Rows from block 5 of a small image embedding model, named by matrix and row number. Rows with one number within an expert belong to one neuron, the router's apart. Each number is 500 + 25 x the weight over its row's rms, rounded and kept within 0 to 999. All counts start at 0. Numbers have three digits each.
Before each expert's rows are labels from the 100 images, of 14976, where the router gives the expert most weight on average: "strongest on" is what is common among them. Only what is clearly more common there than usual is listed. The data: drawn small creatures on textured ground.
# router: slot weights (model.blocks.5.mlp.router.weight, 4x512, trained with AdamW), inputs 412-511
# up: expert up (model.blocks.5.mlp.up, 4x128x512), inputs 412-511
# down: expert down (model.blocks.5.mlp.down, 4x512x128, transposed), outputs 412-511

# expert 2
strongest on: orange
router.2:490511503499553519493490537474523481473472502497512503539447474548542543518478498499538487509450493502502509504541466513483519520489531537501491516519519506465474478516509512546518518503501493495500526499516552497474506471517517478502523492495513471477442524484509459529526450501460523493523490491533
up.0:500516533508547449578509504532449525470489528486513509492467441502564529497468490512520503481488477522471544494525508517526489525514532532501492525504512478468515471518470501534482537466503492505471482485490516534519489484474532485447512463465547490475490525506505490531505510493509477481544475472534
down.0:481494462515478471522472509482493525492501468483552459539514509515482503486513515482516495524533497477499493502523526473496491491496507539477504468487519508487513513501525472480508486430507530501463503552538506517498531504506495501466487521463479478527521505539537473491492502503519531505509519507447
up.1:498518481497526519506516478533475514487443486494428490488524528446490523524515496516511522509503503521489481473495527491520503457537511480508469433458480531502506462514475489521525496563488540472499510507453441493484482474502465463510502518486471476517510509472523515489424533510451462515461492539492
down.1:460486481545494503488526516512495478533495454436476513502560515490526495492502509483499486461523522486527541517474479454500483486461494480510551507504507456494484529465492501507489491497482484506524511502520502448529453529540492455522533488507491540514544497472496553525511483490517465497509455506522
up.2:500499488514493501460503481524468485447489498485495563456510481468502488473462515503515507498493487489502478510535516542529517496473482520513544510506505471510519515470496505505508505506521505466501517491512502490536500536490532547532492494494505515515545487496503511501398507477548512496475474525506
down.2:488533451484497466490494478461482541509514520471478511493536531501490463494541499516521455468490529501523516508478490480478447500499502487503514510508485474492493528517492470424496509482523489455500513466479489472531538518489486521535488535478476459491482505486507511481487553500505483523445471518474
up.3:491523489474502519513494514507525461477473531480609483484511497545490512534525484450508504499482487488519553499517485523473468510530523527499513482513506481495513463477530516538512510479516521503515506508493491485520511486489491467492473499484529530515470519502486476547478483459489468472518496491522
down.3:516468478498502493514458470493451529508510479549528511506453494514500510532443493460504527514510477499503510522524515546530521514510494483471466496496451512492484472517472489474509484475494529498494532481449513545486550497498490470461539488509523429488507470508482452498508495481501528520472534486530
up.4:543511506483528519492459483550492491514495511497507501481506495532515517535466477480475531476492526482468504478462484525486428506535473550544484408519493461513486469485498497488515515506467504520467444511487485500493453518504478514499449439475533512535551486548466500484486491514479474476545502488527
down.4:496449493485502471547519476494513484501470475540506449487493524486434508502507521496492489494519516487489512479461528518443501515487520532519495537501558492543573452499497490510476557485494502534484533481460477486525521505487470501500478510520523530526498479499509518499499553443440535510497514490472
up.5:507515496498481464481490506507470485515518553522513495492470474511464526503450507515511473515518549519497488483495485501502460489498505488496496516498470496493521502500482490485531527533476506482544490536505537466489484526538462515558530520481481493499463485525539471554528516476523482524540493486543
down.5:515534509537494493511538443490524479504487501502515528480471511462512523474474516505491535461502504496527526444463536464476554468427494506493492471518500496543526522488507510504523475462499505513477435487516523474478455486474491493462524508443487533463505496480491535499502521522483458516533526520484
up.6:524482513520520510477502507511524532555510484509494517467537533518486488527459479497526509501526475525511536518509552499519497466520505465545528502503445501469546534452503432481517487464497494509503489491507499490483471485475441489488481477482535530496502522498479474526490454486527503501474483481511
down.6:519507500490497484528542528514487480503477511512522488503538508488489463538509488469501517459490514545536551543512497496513477463493534507508497474509488436476488472486494527491444539509539484459484530505458506482513493504459514457517491492471473495510548490494494490560516555503517510539489515488509
up.7:486469495533474515511467476512502440511530506477511510500509507507470514519516475524451533489504531533489470486446499495507476478498520523494455490502514504485477479522538491524496495489530490474480517483480482520461482444504453510506510475481531515528510483511499518530529522470555505559498522518499
down.7:513514505503481555479528502522479523495475469464540488470515488502498519528538516479552531492491470486559542526504483506512531511521489491437518499469475523490516542510496510465521477494485504510470501515493523522509456507498526514538504474493525519529508502523515506493487464519518516546521512511509
up.8:475545522530488474556523487529496497487548508492492558477509510488486500438446493542476479487491531480469527517476515507498506505510510475512521513525572488510499504483507473441516486491541449483541465463526469507523504498483501490503542540506526519536517467511484490494528500464482463467492486498477
down.8:497496499477477519541530489521491520499483479507463529492484494479509516485482508526503516531515534504488481506491501529466500486508495497490484492484558500542498527494507481477486492556455473554497494459518494501531505509508489493521518549518468479509479510484564513513495544473554489481513499485490
up.9:492497494483528520541517482467486473453500517504461516486504527509518483467490496463489505491527538514512532532495540537489483473458504521522522513518510500538510475475512449514510445508535465489520478458537470524542513499531522483472491511518498495520569510512476484499514501507460502485503508558527
down.9:515516528484453468460517535510470529520506527496488494492514496471499490497498509525471487509513490508513452489490512479505497512533461516514525490472493529512469522517532522471516476459521457468514511554536511513540457493490522521548515509523484486486493476487486576488505495527546523492484486485491
up.10:452521543537458522519497499449492453494550503487537485503484502525506477453505485548493496506491492506522489501505491526505490535498505474552513523555526503520502485480547498476461514473492490539507514492549484509496504522509529465502464462556504453512472524507475532493487512535526498490513504474489
down.10:541529512523488489523455478491457518478461524488478475497518475433490494472475451466472500501485547516490466460503488502499489481509483507477451491507557487499500480478497474507516519529477480478500530473463483477525495500493510535525525523534457566527515498512488470502556553503519491482498503503516
up.11:539491540510427498550531457522479469471511518493482484460542490447499501474526494497498500514504498473457466511486512501460494518533465513511466530502514445505536499488525464531498486517506501532506506459558523525466484535534500446471493463538499453536524520516501515520455512496526488496437503507523
down.11:517495501523513509450489486541511505486529463544520525471488507474488486504518487475478440479521513460561484482483520523552493547532502473476487445492508495476489473542448517536428497485490498491520510480492500471512502505526533504514459494456483503529526487519509485519504472507532507465467506506486
up.12:506477518504454495508509493462473521496511498469483495504483510515539474534515502510443511505503498503520500496492542516461462556472446512537516502492491498565482479489568475483483509478523502525471508493520500510521524486521553505483478557517457478498526471506492524513501488528534497477490484518461
down.12:423504453496472530520493515485541473483528522507498466457461543458507523508554488512489509483493511514485483529489514465493516485509508536519518536458568510478512487507497445485542479555485472514524479487513513520535470481464520482541513502502496489466512481483440477508488458514482508538486451517486
up.13:501498510502498493445468460505542481480492520525523539508472540460490470453483548430462528507472545521486495532474515524508460455485486473527493469505504505512507532524504501488491478484508505489481510486516530536499548496558481502477543501487465507535493446532502490492464525487519492478514483506508
down.13:495491493500498462510516459515477539501467513538485482471523475466501489493493488541494486505486523467488481490511518494447454428489525514519515506533490450517490487494492490507520475526479491525473486499493480506487487498491527483519500511522518482524506450494494490494511507518480474511504494494475
up.14:500506482484507515506473496495536508485492520516473474518539470494479477516519480439506507518503495502473513498479502523482527536520550480473540524465498512425503474509507508510468518484485503443506513477484489525504520502510448496482461464520494485528538511516535467494524494501473525489464467506492
down.14:501470472469495454514524518549545486518507485495506450456540472473512501505476513471523522441517523527471479499490497477449469474482469489481483501487515457491496515509477485488492438510502501475489466465459497475515483516480504506494495499509507538530552469534470511461478511465500457516470543528494

# expert 0
strongest on: yellow
router.0:496485514508504518480519496487491506492499510473472509463461482498487504518473487474491513483493512491490485474500449495475496500506467478484491485484470490518480496520428479509498514489487509516494526523495506506511503473575466520535514530538493499510512480487522503488506511488496509494505507459497
up.0:500510471517508496535492503518502499472501519509487490493461479539543551518459491500525504492460506476452512528475477527534498502498487475533484470465500472506549496514421485516520495484494491490463490468507534512506524497518465497471509496456526473448508472478479496496474464479490526506482518486484
down.0:524510537508500500495453503479505473513512465503521522501504485463519469535499452504460462476523511528533484535496488493502502500480508515507490491483530489475453473469518518515439513553493507480480501509499532496500478484502531479514451457509407537502503528546515473494554559529504463508529476476557
up.1:520511496522519494515506527507492508464493505467450523543453475505519461451449505485532488507452483494514458527480507540479502537507476519498491529497470520451516483489523547468475487507506478475472517503463479508481485505484472500473532532513504535540510505521474472504516496499517464461453482512514
down.1:509507525473467528503478488490479465505455473539550475477475501484545486475501543458486509526525519471472479500517478478483522513468513536503492514534512517495480517471508557542491509490489506524537533448541509511466509492536506506486496493525485465551515501481518500561502463509506543447509512458479
up.2:513508480462473485485520504484500520515512454504480526526510491470457493441478533510551463467521551503491522494474490529491526490504510428479477517501498513536556529524526524474496507481520533511489499466440523486513499490511525533531477480473464476503491502485486491495467519505515462485489506490524
down.2:506437446500503492506502523483504499483482476471430464495474504460475457512493524496521551528473495521533507506534510514484456513519539518488500507479466491474509445496530523517519470500505488533470508478482511528523513498477496447428498501519480516512514488511534494493486472520456473560539500510524
up.3:499433497527522506481461500513502467535490473479503480521512523487509522489528513509474483463538501528535497536552494500520484515507498496505500465466426488456466541495528542481486470504479508482501484536523483507515463525509471536521489510460483486558539494525509488513550478458491513481547531507466
down.3:501548512469536493504484552472525494508491529531500514519477537500507522470460500497467529509487513549399512519461464560513508489503498527497465488492507503519514521495451506552517493527497499543519490460493476497484548480465547485497544504527552486491492495445471493505472499478471529499481552519473
up.4:471541485568524484493522485498540490489547473497485514471545510518512473528463494532558480524523493515487524515484506526490468488498480478509487507469507529514461513511524518510474536466510471524521519512445493487521504540537528517525470508432514549545503520493526489491422485483514500527526503528498
down.4:524465544507503496522479470472473463575465515514457480500462468491475496532545460519511528533536530513523485507524491498478515467467504507503463520493550480512464495519460527478461472495503546520511433523458520536474492511489468524506517504499506454528506497518466530515453513503493513489523496493525
up.5:513530511523470531530440490517499525503518492499480535502521500520479493512542461457470535490461540472477476474460496486480473520515502504455535535530509508519516492506497490517528518515472496508485472499486487542447507489534475474483469488489524478509483469513512517464520487515479474508503464507467
down.5:528499494514518484513503472470504491455519506498534492471519552493503492488542537513512459503504460530515505493520526458490466504473490488493470535517533489480510523504485525505461494488499532491508505482506531479474507491516535478547489524516532478511480531534436510523496478509467505493528502468515
up.6:499503484488521505466522495506472515536501517514466506502472519486514494470482532505556478495468504473474526494516489483516480495521492513501500478492523503555481499527520544518560505505510514521476480491486489462516541460515490475544520537513499536505550547480513492529486480481495528498493530455496
down.6:464535448486459528498473508533528495484474472532524498501512477459507526517528502493426495483493492454517469543489557499496507481504490491484513487498487482529513503513495489486516512483493500498501536495490471520521501515483523488498513537477503487471499470485548551513502481464470520516504491480459
up.7:506442428539476516549524527501499557521485512497474477497511468486444514501504506478531479536515458540487487520536497506476464544522462532519519453462475521493465483491536505490516482507501554467495492533465516467512494478523463477486504505464515480498494527494510460469507466542521511485544478505520
down.7:496471507510512495550526491502518492470518525492499475483509501548504542520475472479502495485522496509522516514547482512449538519486484514545513483499558486495490464511510474516476492496470532523538501459538477436542482477496477487470458485504492511521473454520489491491474501523514497465548490508500
up.8:507461424527504521481513496468515503486453492468477498523474433518489530506509518506493476512476516505501525498513546544525486511472463466512485507485481506524499516497480479502547453507478532508501490542483494481503499509497492475492503469504515496522504476520507496481552462499529521513518533549485
down.8:458527511504524478511459518499484477528532475491492488494540556548488518506523481482545466514541485501515489514470487513500487500521509526534508483501519511529462490520578457510500516481500543487514483435524481511533518487487516444458440472490507519523529489532485467511514493503478493479510532513507
up.9:521514472490502489526515510508484488492475476489541544464487482501542491494519484522539516499470499474453501482515505498502492487503475532489519509496557429521516497479495521501530494530533495505480493471506486479488573503531492514500515547522493526500575488527507495522468481457477514464461517488450
down.9:490512541472495477485476556501477511472478497549513521519536503498499529499486492494516518568510503475556472479479492493477514478529487497489523506490495513489502513503509555462503491469491537456465528506485496494474551506466518491553482460508529489474488498506500497485540489529543511462501480478504
up.10:540496482510520480505518492501514484526539499525467490491520498489499459503508499514488479500514509509434525490537522498495489455493474555532486480480520509501517469493492447527531487533484538482516453516510474500526452479499461449501475494496482514514546503508520498506496514490505516511542489530476
down.10:488500461486505478514558508544504514497505498500525487484516501550519546502481526516515514523507483555498497490471504511504487533516534509531480482488506484518524492490522487517514524507507492509529502430508560524528530494469506496476510484532528475468522476476515504503473451513498510473480489507490
up.11:521519460497502499532464518491525496539484523491541476499496492487482484500507482478474525512523492515518506513497505515485507497511485508474512520505505490485526510533497507493479527496535481473483492474489497523485538508523499462515504453462524518488457509504480479489455485492495541479493483500483
down.11:496514500476498480492513452491533516495468551497539493540464469462496505481509487521501503535533536549507565529486478496543447480514503529489506481481496508492498504507487518491527499513469470493531472441503503531481469499470535485540528506518520484492498514513485517485485479527532470504500497505588
up.12:486478456507522508513536483509514509519542487501481496466480481502470516487495513464531514486513535513464486509479503484515508481510451525490499484445511524567512485489506476504499486565503472566489496501460527468502468480519499530539490494532474551481551542481486527478466469535518534479492509560440
down.12:516510448494492530485475539516492527505471503499526514467524437488497559464500529499516454510484491504471542509517507486489490495458535518504487496509486509476541506510498530496505478475455525497519520503506490499472454464446518489498518478485505448535513493507542474486486499506491485507525442495540
up.13:514467513476504487510515527486455512541558546525505475483547521479524453479520493526488492509483515485514521485447490521487510475475504474545542481464491500498523478513489473508488478489501506483529484535521521472504494512471531499485500506507535474543527498509504501484472496495539511481515494479482
down.13:501502506480474512445498488519533501541458485519506467509460519440493458510512523495470546490546474461516498509508526494524489493512458509496511470507482470513450514479518498495478509500504510517510493533540481513462474510522527517517504473476502518479471496499536536471570513502528519523507525529453
up.14:523513524478489530455507471492530483481509495511518468538501481564502531481558524465477544488497492518483537505472488517479487497527464506502457473502512527562526502487517525528509529509452480486499484477549487481525514525493532493522500481483479516486443462527489467508506476483511473505498476490503
down.14:497528511517515473519473475464502493465515539496529471473542497518484505510480502471511478472513474500505508519465504510489519533505531460525495489560461457530514523465500494472507505465479507513458497477489447495521505502502493492526529479506524491509503488554468507498501488488510571520509552511475

# expert 1
strongest on: grey; teal
router.1:518464467500483512456481495541468506532506497510511517480537458470492490482534495529504480533534490489519521545472542492536498493479476545498526490505487516546536503470522468489493463485488487446484484515497465538509451547446517482501471474480494493472515473525505523485547515506529504509481495501504
up.0:509499497517562492546510457568474481555479563487472496457487493486482463497479507454535507531533489515468556513538457494529505469529456507471451493469455462489460504453491518547473544514472508545500505492509454490487495521508471540504480498467491491507519503494491467505498561498499508522456496508509
down.0:487480495512460543496516476494541500518515521500533473521518540537491519498449549484484493460494503469510493475458508456528532484506513486509496513498530495504499488493449516491531462544485494510501486478540523544464510529475490537540480524547481551497493532482481486487499498475521509477518511469504
up.1:509506543508505513551500515445478476468451449478500513511518507538521479479474490468460502519531491525530488533521474469513482503499480517533495496544494507501500492523517526519504491465501463553492556476537534517534498519511546498490502525524511483521473495537480485489530495486484523505497519484513
down.1:471458452485496492506487504520498504481483494520520523483527456536505484510496517528506517530458498517489481466501476441531504519488461517490498450493463501503510514518540486489537502500496551512506471501485472526513529467503520475518453527469519475486524495532481498503528510540539527463484524508465
up.2:507490496458479480467505505558471467506510512545551486491503470492498548500479483514516507488504450475503484497534535509543501539535501514504492474498433472516509520470471511467475473503515552477499525509456490474514493526515478512493463507494504478471527500519502509482488501500539537498491518501463
down.2:476496540484484491533544518495574493454506491479475477499478557528525512463490497487509509518508541496553481489510502492493497496447513544482507520489517452496500509476515518516483503488514456563491450482567472470445471498504529546516516496514486488515545517518519516543500513516494524435490490483495
up.3:485493489466509497525466500474476486499531486465489522508493512521552453468516494464455480501475513495514493492483447492449553501505524505548457461475538467472549465505522511532532509508492559499475530508491491480481503492490522478456495499484516489540519547488470483523483503528466516481528533522504
down.3:514490474519508457480476478510469476411523489531556553503528537558504491522506492483518514490483503491522504488498551511478508493515524494461502518507491496505498491481480470486503523508493520491498511524483511525485538483474539543514466514467482523491509505527456526500516502486497482515473448488473
up.4:532495535524535519478511500487501518467453515545518459483516514512515501515511470506530511522491501444538474515531549546525514485471531493543506481555519534513506482505466469499518519503539484503495451496511524498476469493443476512487482524456474493525493513539498444523475511492500565487490472461415
down.4:507505492467467512462509492501510498546524489510512451516470445539501507476493500468474473516518515486466457484561447516486494486478503551528500512442505493540486459495490501501476508532487479512480530469493563529484486508546506470520511449520467486504505485488504500439492506524510485500499496486502
up.5:509517456501518522446517500501517459500498466483507477498540473499498515506553512477495505514502509477489490485449523553518505492526443498461511507503492505520498461468489496516515491556478522547495506505453466503481529536512543501472497474503479492508502518490530559521518526525504524464496486520443
down.5:484498541495490525510515504489496494551510503489541467492488494497507494526449483505491474472504499512498483511513542476479464506506525541504484485475453479475508525519468505502514481451518484473475464526508502498478483517506466498509521487485498523527487538480498462503484469499498508495515485477497
up.6:524508529479479479543485498505499496499526496527496505459493503478495464500439503488492500500509533500481477493492507522483477509481532435510491524505512502531479527503507527491463472522528459541505503491476493488497540490507518559519523524529472545488556511496491463522438499496512544491481537525492
down.6:504495501533486467535504464541478513504453487450491526500477479492503542531495495504513491525505506521532539544526505476489461496475479526467492486454443457476524512477472480496511517520501521460482511487503492501478468487502479460484520520470487489481502460550544509478538457491488496497515501500554
up.7:491507481496496498505466515496442487471465466500496501486487541527559512516518500532466474513496503515502463451484497479518513494544487507487462523491521465482473475512479537506498512496479520534501540491486527502470474516523491445501495477503535498520513467467525471505485503464523492504519505508513
down.7:459501473563522491499531486505443484504498548479478495534541541478480505527505447445526472470502548501508493516506524481481527513483471491513482524488507474515484458506492473485517473508505434517521525510485507529453494540521517557482490531476498496544515522484477483530506480495554449514525509492535
up.8:520498528458513497526523507494509513479508503498536472521474502476468484495510539527490476521476473518518475506467493508460541490456523477524523491537515478491469504469449495539502456547505461546496482492521476501504509488499552512502484558509518480484536531482509511513505481500505463520478512498447
down.8:546488496532506490497499458519510497481499477522486490495478497424533509456523519504467503475537522489498455439511538471508499562497481505491502450519509509526524470501529521503509454535472477473521524509495489537500458503542474476528498543494485510526491498444522491488494484460478515509492523489474
up.9:490511507520507466491511502506475488512541511485474501490479484492504486522524518506503496532520479515487502493575449518477522431515493507492481502512469516511546505511515506518508484504496476544517484517530487481517550551480516479495496547474492485489473513512511527439461520484539483482505474560507
down.9:521522538483518495487481492503497562464488513482537530495487507541515508484508502523529510476501481529520458484459524501508548520504514519513471452530519521501476503552498533516524471553497498508491487469500503497550512476531501524568496542465499518457492532543479498469526483460510547502488503470529
up.10:505516540452493495457466521483504523474505491458525457511491477502488513527496469486486503516469484488517513438488474511479512462517464464495458496488503499492461498522503539503536450530520515503480494506508522478489504503543513554509480476479481473489516539516492468487488535475499480497490472488491
down.10:511491482518535511510481519523494500501484500527533487467507442512533534516493473506492498458483473500537508473500483512516485476485529510548533490503480484503523469509505511510509530466477534462454507454509481507531461488467533476475483489505483501510506498504512485477527550502497548523511486485479
up.11:497481450499524519504491545512510507550494482500519488535509443480506509509494514517556478499464449512501511501491508499503543518521518509498518491461500514513528508510483532490517470466509506497467531478488541532511548521454497528484544491478496504463478498458475489478480482485512490537503470522490
down.11:485486505528527524515456522488462491522488473456457496527499459492502516489530541493460490476525493453526513473531467492486524522475450549496514482518445497495472505493502446523463508540459491485510518535497475478495484500457504449482534506465466514512478509485514530480552508500488525473506490502492
up.12:501503512506518506513504514470483489517476510515574504496480506506522487518514498536510516520515468472524489489528499498535528526487500532519471513502528498502518500480508479505495499499474547563534525509470505495518542455519542529551512511484518488486526503484468485488447460498531529477510501480497
down.12:485507524527489519500487506487471495493538492517514505491522504533491509478533488496491520490495536489548545508477530446434523488529498503520553523521485528510499499481500499489498495468548475509507493472525529506502453515499495487482487505501494496492505482482508531515547564441502506479493504463530
up.13:520474483526534514556493472454486517501517477484487540503540492517513482524515508501512520515528508477516505463554488484456472462481475534509544445472486521499522483462485491548476494480443515494508563507536500480483488508460475496503485492478505485495527551496518516539496510505528525467529488462506
down.13:524497496494530534519509506476521524491458527498494528508520484491471536514477464527501535495445473490500555486488474474530465513498493457551487533472468478521455478508520485485493498526498485511548470421533496529505508458468544530543494547546508482497482471527499484511527437490537513516522515521459
up.14:490504525492512461542455499508498479508474491518479487462457466507511471487495506468544486494475512494515474501488438503494468472545468461509500529528486538509509521486489483522462478504491497553514487474485480498560540524469538497459491509486513536468506501530506531512565475505506499482502486501548
down.14:486578465531478526482507494494526527501529510495534534471489550524478516544523525510497525479488471514517506460536519523452515538529488484476504435476498485492482491536527527518500491482483536504517525466484492493459485460491497499505479474489527471507482510478514503504470484505462483476503508507538

# expert 3
strongest on: pink
router.3:497486489515531494531520475475519493483524475508438488481522525483517499515527479480509487523514504494503461483516480495489501490540505475496480498504545497497495487479519514507498500530520444557468495482477520472511504507516527507490473495484471544522529529467501509496440531528500480495487469505476
up.0:522491470461506497492491519451496500488488507520524535505544441497495525510474532493510494521475502466490509515482495483503485509498511504492480540503460479456541505512487506460520491460513511496501510494509489529471512484478478551512469495529512463489515505512458451525518503479472471505450522509511
down.0:499453529499479511489501483508507515531500514524504496469492515473510452499483480486481518486488484528548516480494469510485520465502512507437480493451492522499484497521473493468453511533490495472495476519488500545492448495511489513514515513504436498511570541470545501495536524424503547501483523522486
up.1:473524486504507482439469514520474494511491474489513452500526554521479475471481509442483520486522521442535522498533462460507482485517498501491468478468538556506543512513516490501545516525497515478543467517499484569500489510512528494529496473482505492515513487498503486505525541447500515464471537527532
down.1:495504484537515482521510498484491497503516481492483522480514488502484518526456484466507501490486478515479469498508523512540493553502508463472536457524505496491464484443490531496518488531529453528471537510470512505512490532511502494439516484518463499521499561493516495501497480545470473511446488504509
up.2:502510508530488510493481488451511540492486502521517473514514526513523488522481510529442496512515502524517480459531495469430452516473509488519519553495515485477462501508548491515515498461458456500539455501577533504478463475508512512552420498493504526523467547456515514519528464486487469513525514452502
down.2:460486519564483522518483479480506514535515479463534526519496535515480527521471508473458494492509520520504523516508512504539486528510484540490508458495523502498485485503483494526495493468512470552487550509532519515465457498511526476527468540527483497504461499508491491503489507540527501492523445527514
up.3:499468477497490470450483497466513532431579530492489501510497518468535537504512506499504501503495511484497477495537476512512461471523489498503493484516471497505516504518527521510500503456513502460500538484509489543461472469482448488484480500522511492477535507504536463514491549504515537516479520495489
down.3:510452502511471522491504497492540550466501520444478486520491523458486478451481503527498516512523538522492458478491494486506493474461519494475419533496456553562503471487517470501468488558516547540496505515527477518492459478502497539499509521486494476499518498521525521484491540491474493503464508523485
up.4:454461526467491467496515477536497528494480435502548461522532498465512495499531451479472508474476486447523493489464490518520494489564469536470500491490534479510521523503500501537514491480502559492472479536503480508493485523544521495512473464495524514512451507516485493492464545478491548545480492478498
down.4:486490453499489484508498494520535502496483510467481531517496501524493508507513487555468497445476495469473482489512507527558519525505512481493494526483440493466493490467486524446494513531500478498502528451540484503491524482518530466465470560527471507509485443525510480528515473496505477494501532527492
up.5:510502526512439500512491494430493543485523518520488501543505545543530478529505467493459516491560497511515458503547509485481461506456499550500506524507533528503512470492535453489533487463529448520525487515558481502499500486528512520540452500505483519534521534527507527514463485498544499503493505482507
down.5:475474530515497496490553466436501516528557481459482516483464515498487474474518467518478474506506507535519538501463500448471509499525509455518536518525507519520430503498491506528487492459502492517514508501506525499484488507500538546509510499503448536526458536512487496504527476543546484503504452427500
up.6:489523537530502498528474482519491473497458529503506469477528492463504495501500537475509509484466458511484549509496483536503504535501532525526507469556465473487522500492493491524477522463498494466487505498492540522539521499443478542516488493515536512489523466488468501502524491469521519501531527488502
down.6:460512497535544486481475497468516526536539510508533520471504505474501546517503473489484515513494501511500466501468533488499498464538517488467490503514477486475525533499507502525512505493548511521492502520532511507545534488476473518580538478491480503512514511488542497514461488495517472504453498512516
up.7:498495504547499491522514468547529520527486482559449529496484469450473481484506549519487522478502490519520518470536488503515499467533459493503496512529519516488513528516481482513483476521495514500476481549518506502540518509484529514453501503517486498516497501514472486472520483514465490494458487528504
down.7:490464538493478461536494500541519484504518510464499480467487504512477537478508484491471518522502509539512470532477514539512531515499515502479541522513488504488505492471509513451484522496495524436510553450493485518451542484475453521500513504480504505491459508497527497519537466487456497490506550482502
up.8:490488533492500463526484494519508515483471469559454507496527505513501481459507478461500509490518510539546522510500454485510546501511503505502514465514465501522536525517534502487520478499521502501460471538523507514453477491514478482516528503469481522509494462500453514496544518502534496511464455498511
down.8:513456468505464477462505500498490528488465541519493494462501497524508539492537531483491497502504573498502433499499521495544449503510497514450511472487507492493514501539501497488530524490523471571499549502497499483502528527513526513494534463454472505472524512520521469506462530490520500556504523514447
up.9:515498529523512484486512511517501502488499513479542480517540468502472488465506497546543475481460452500520493524531534471511503523495547522488485526486514492503518502499488509428493497484509508514503493496527593483531534528471514523520542504536517495503463502484456512477472465446515532530480523509487
down.9:544517514453501536457535489522498536493519525526496502479470483505529537493524484527522529514485520533457485475456497523501481503513509503492485500482452516496479515517511542478535487480532509496495480494504502516491532508500523544493493466516545516493501476487493503508477487533513550518489548465457
up.10:525536529498525468492547476482545458478520497484509492513544489466468519453454451485512494479463499527496531474448507521486467474489516480507518533519537456502537473506517525465524516494511484467522421510522460489496510475508527523496489434463511520481467499478503484534518449512497466492500555501453
down.10:501525522535481473518526511500490487530442467497495480485481550477508494493471476523514520484492461532504451476495485533534510520518490437489487490462497477539499538485508485473516444514485529470483497465498473526551526545516532532490505480523470482490494499548495504506529461486475493482484507530529
up.11:477558525476498578527550479527485490459495528497484515518500501496487526505492481530454522488471506460494502514445508485490479457487455499500492517529509503513525492505502486510499460519504510442509474500552436461515502542493531474495512482534502499542505472534454504498472465467504499488481516489540
down.11:457508522514546488504497531514498486503501508491479490501488502521474527494508507513498513496457475535492475488493491487492511506546464446522500531500511495503501460539469486505479500516531451500561446507532478529498546469494513485480500495512489469522519459450519480488494526476500519490486473515477
up.12:529480502447516465501480473511512494481474482514511486501499479440516484503494482488497506514512496532486513538458480476496522502507501488526470511484527481505470520506472499506505496477472493468445452439519531487489499497515506553482490550508524481517457505503518520480480490514482516511485532485485
down.12:513430482454476507504466529502502474509480528457490527520492546496471449467493476498527480522447485484490484497519500460521526488521560513492497517494510495532518500520513486517460540470483526543442501520494495480511478473512493511469465484463526477472505477479507468518461543531492516511491456505506
up.13:529477492496499485478516526491535515472488536462529508488517475463513555512526507515532508467508502473463516501479450497482486506532485523514472485512474471513515478479522474439505484505472536460517500475475516516459503476521494496496499502490545504536518569510498486494501505518465480504490509490513
down.13:494533508531461484487524506513478496524524525531479521515471496532496500499516469514475522518512524531508462508459504480504476536527494524512482499506501528474514451470496532527537534521516529482494468520509465445510522474500505492487523516530475511515523462500510517487506544471491478465524524510495
up.14:503555517536479471545478513474551459493450516506504503494465536497504490516505510486512507519518504548540489532542509442473493508529555542515482515492492473510494478467515518487521487515487484535494483485515521474497461505471516509538525530525484501524470471443503483488479466518484477480519445471513
down.14:524495514535473511494505478470514505576523482492499530457522510439498459507522497513473466506510530471466499457449520525542501525473486483474542518463494504505506510517470468498457506497480465549489521478501531509506519550478499527510488479545465531498503519478471517483485537480506450465505480516512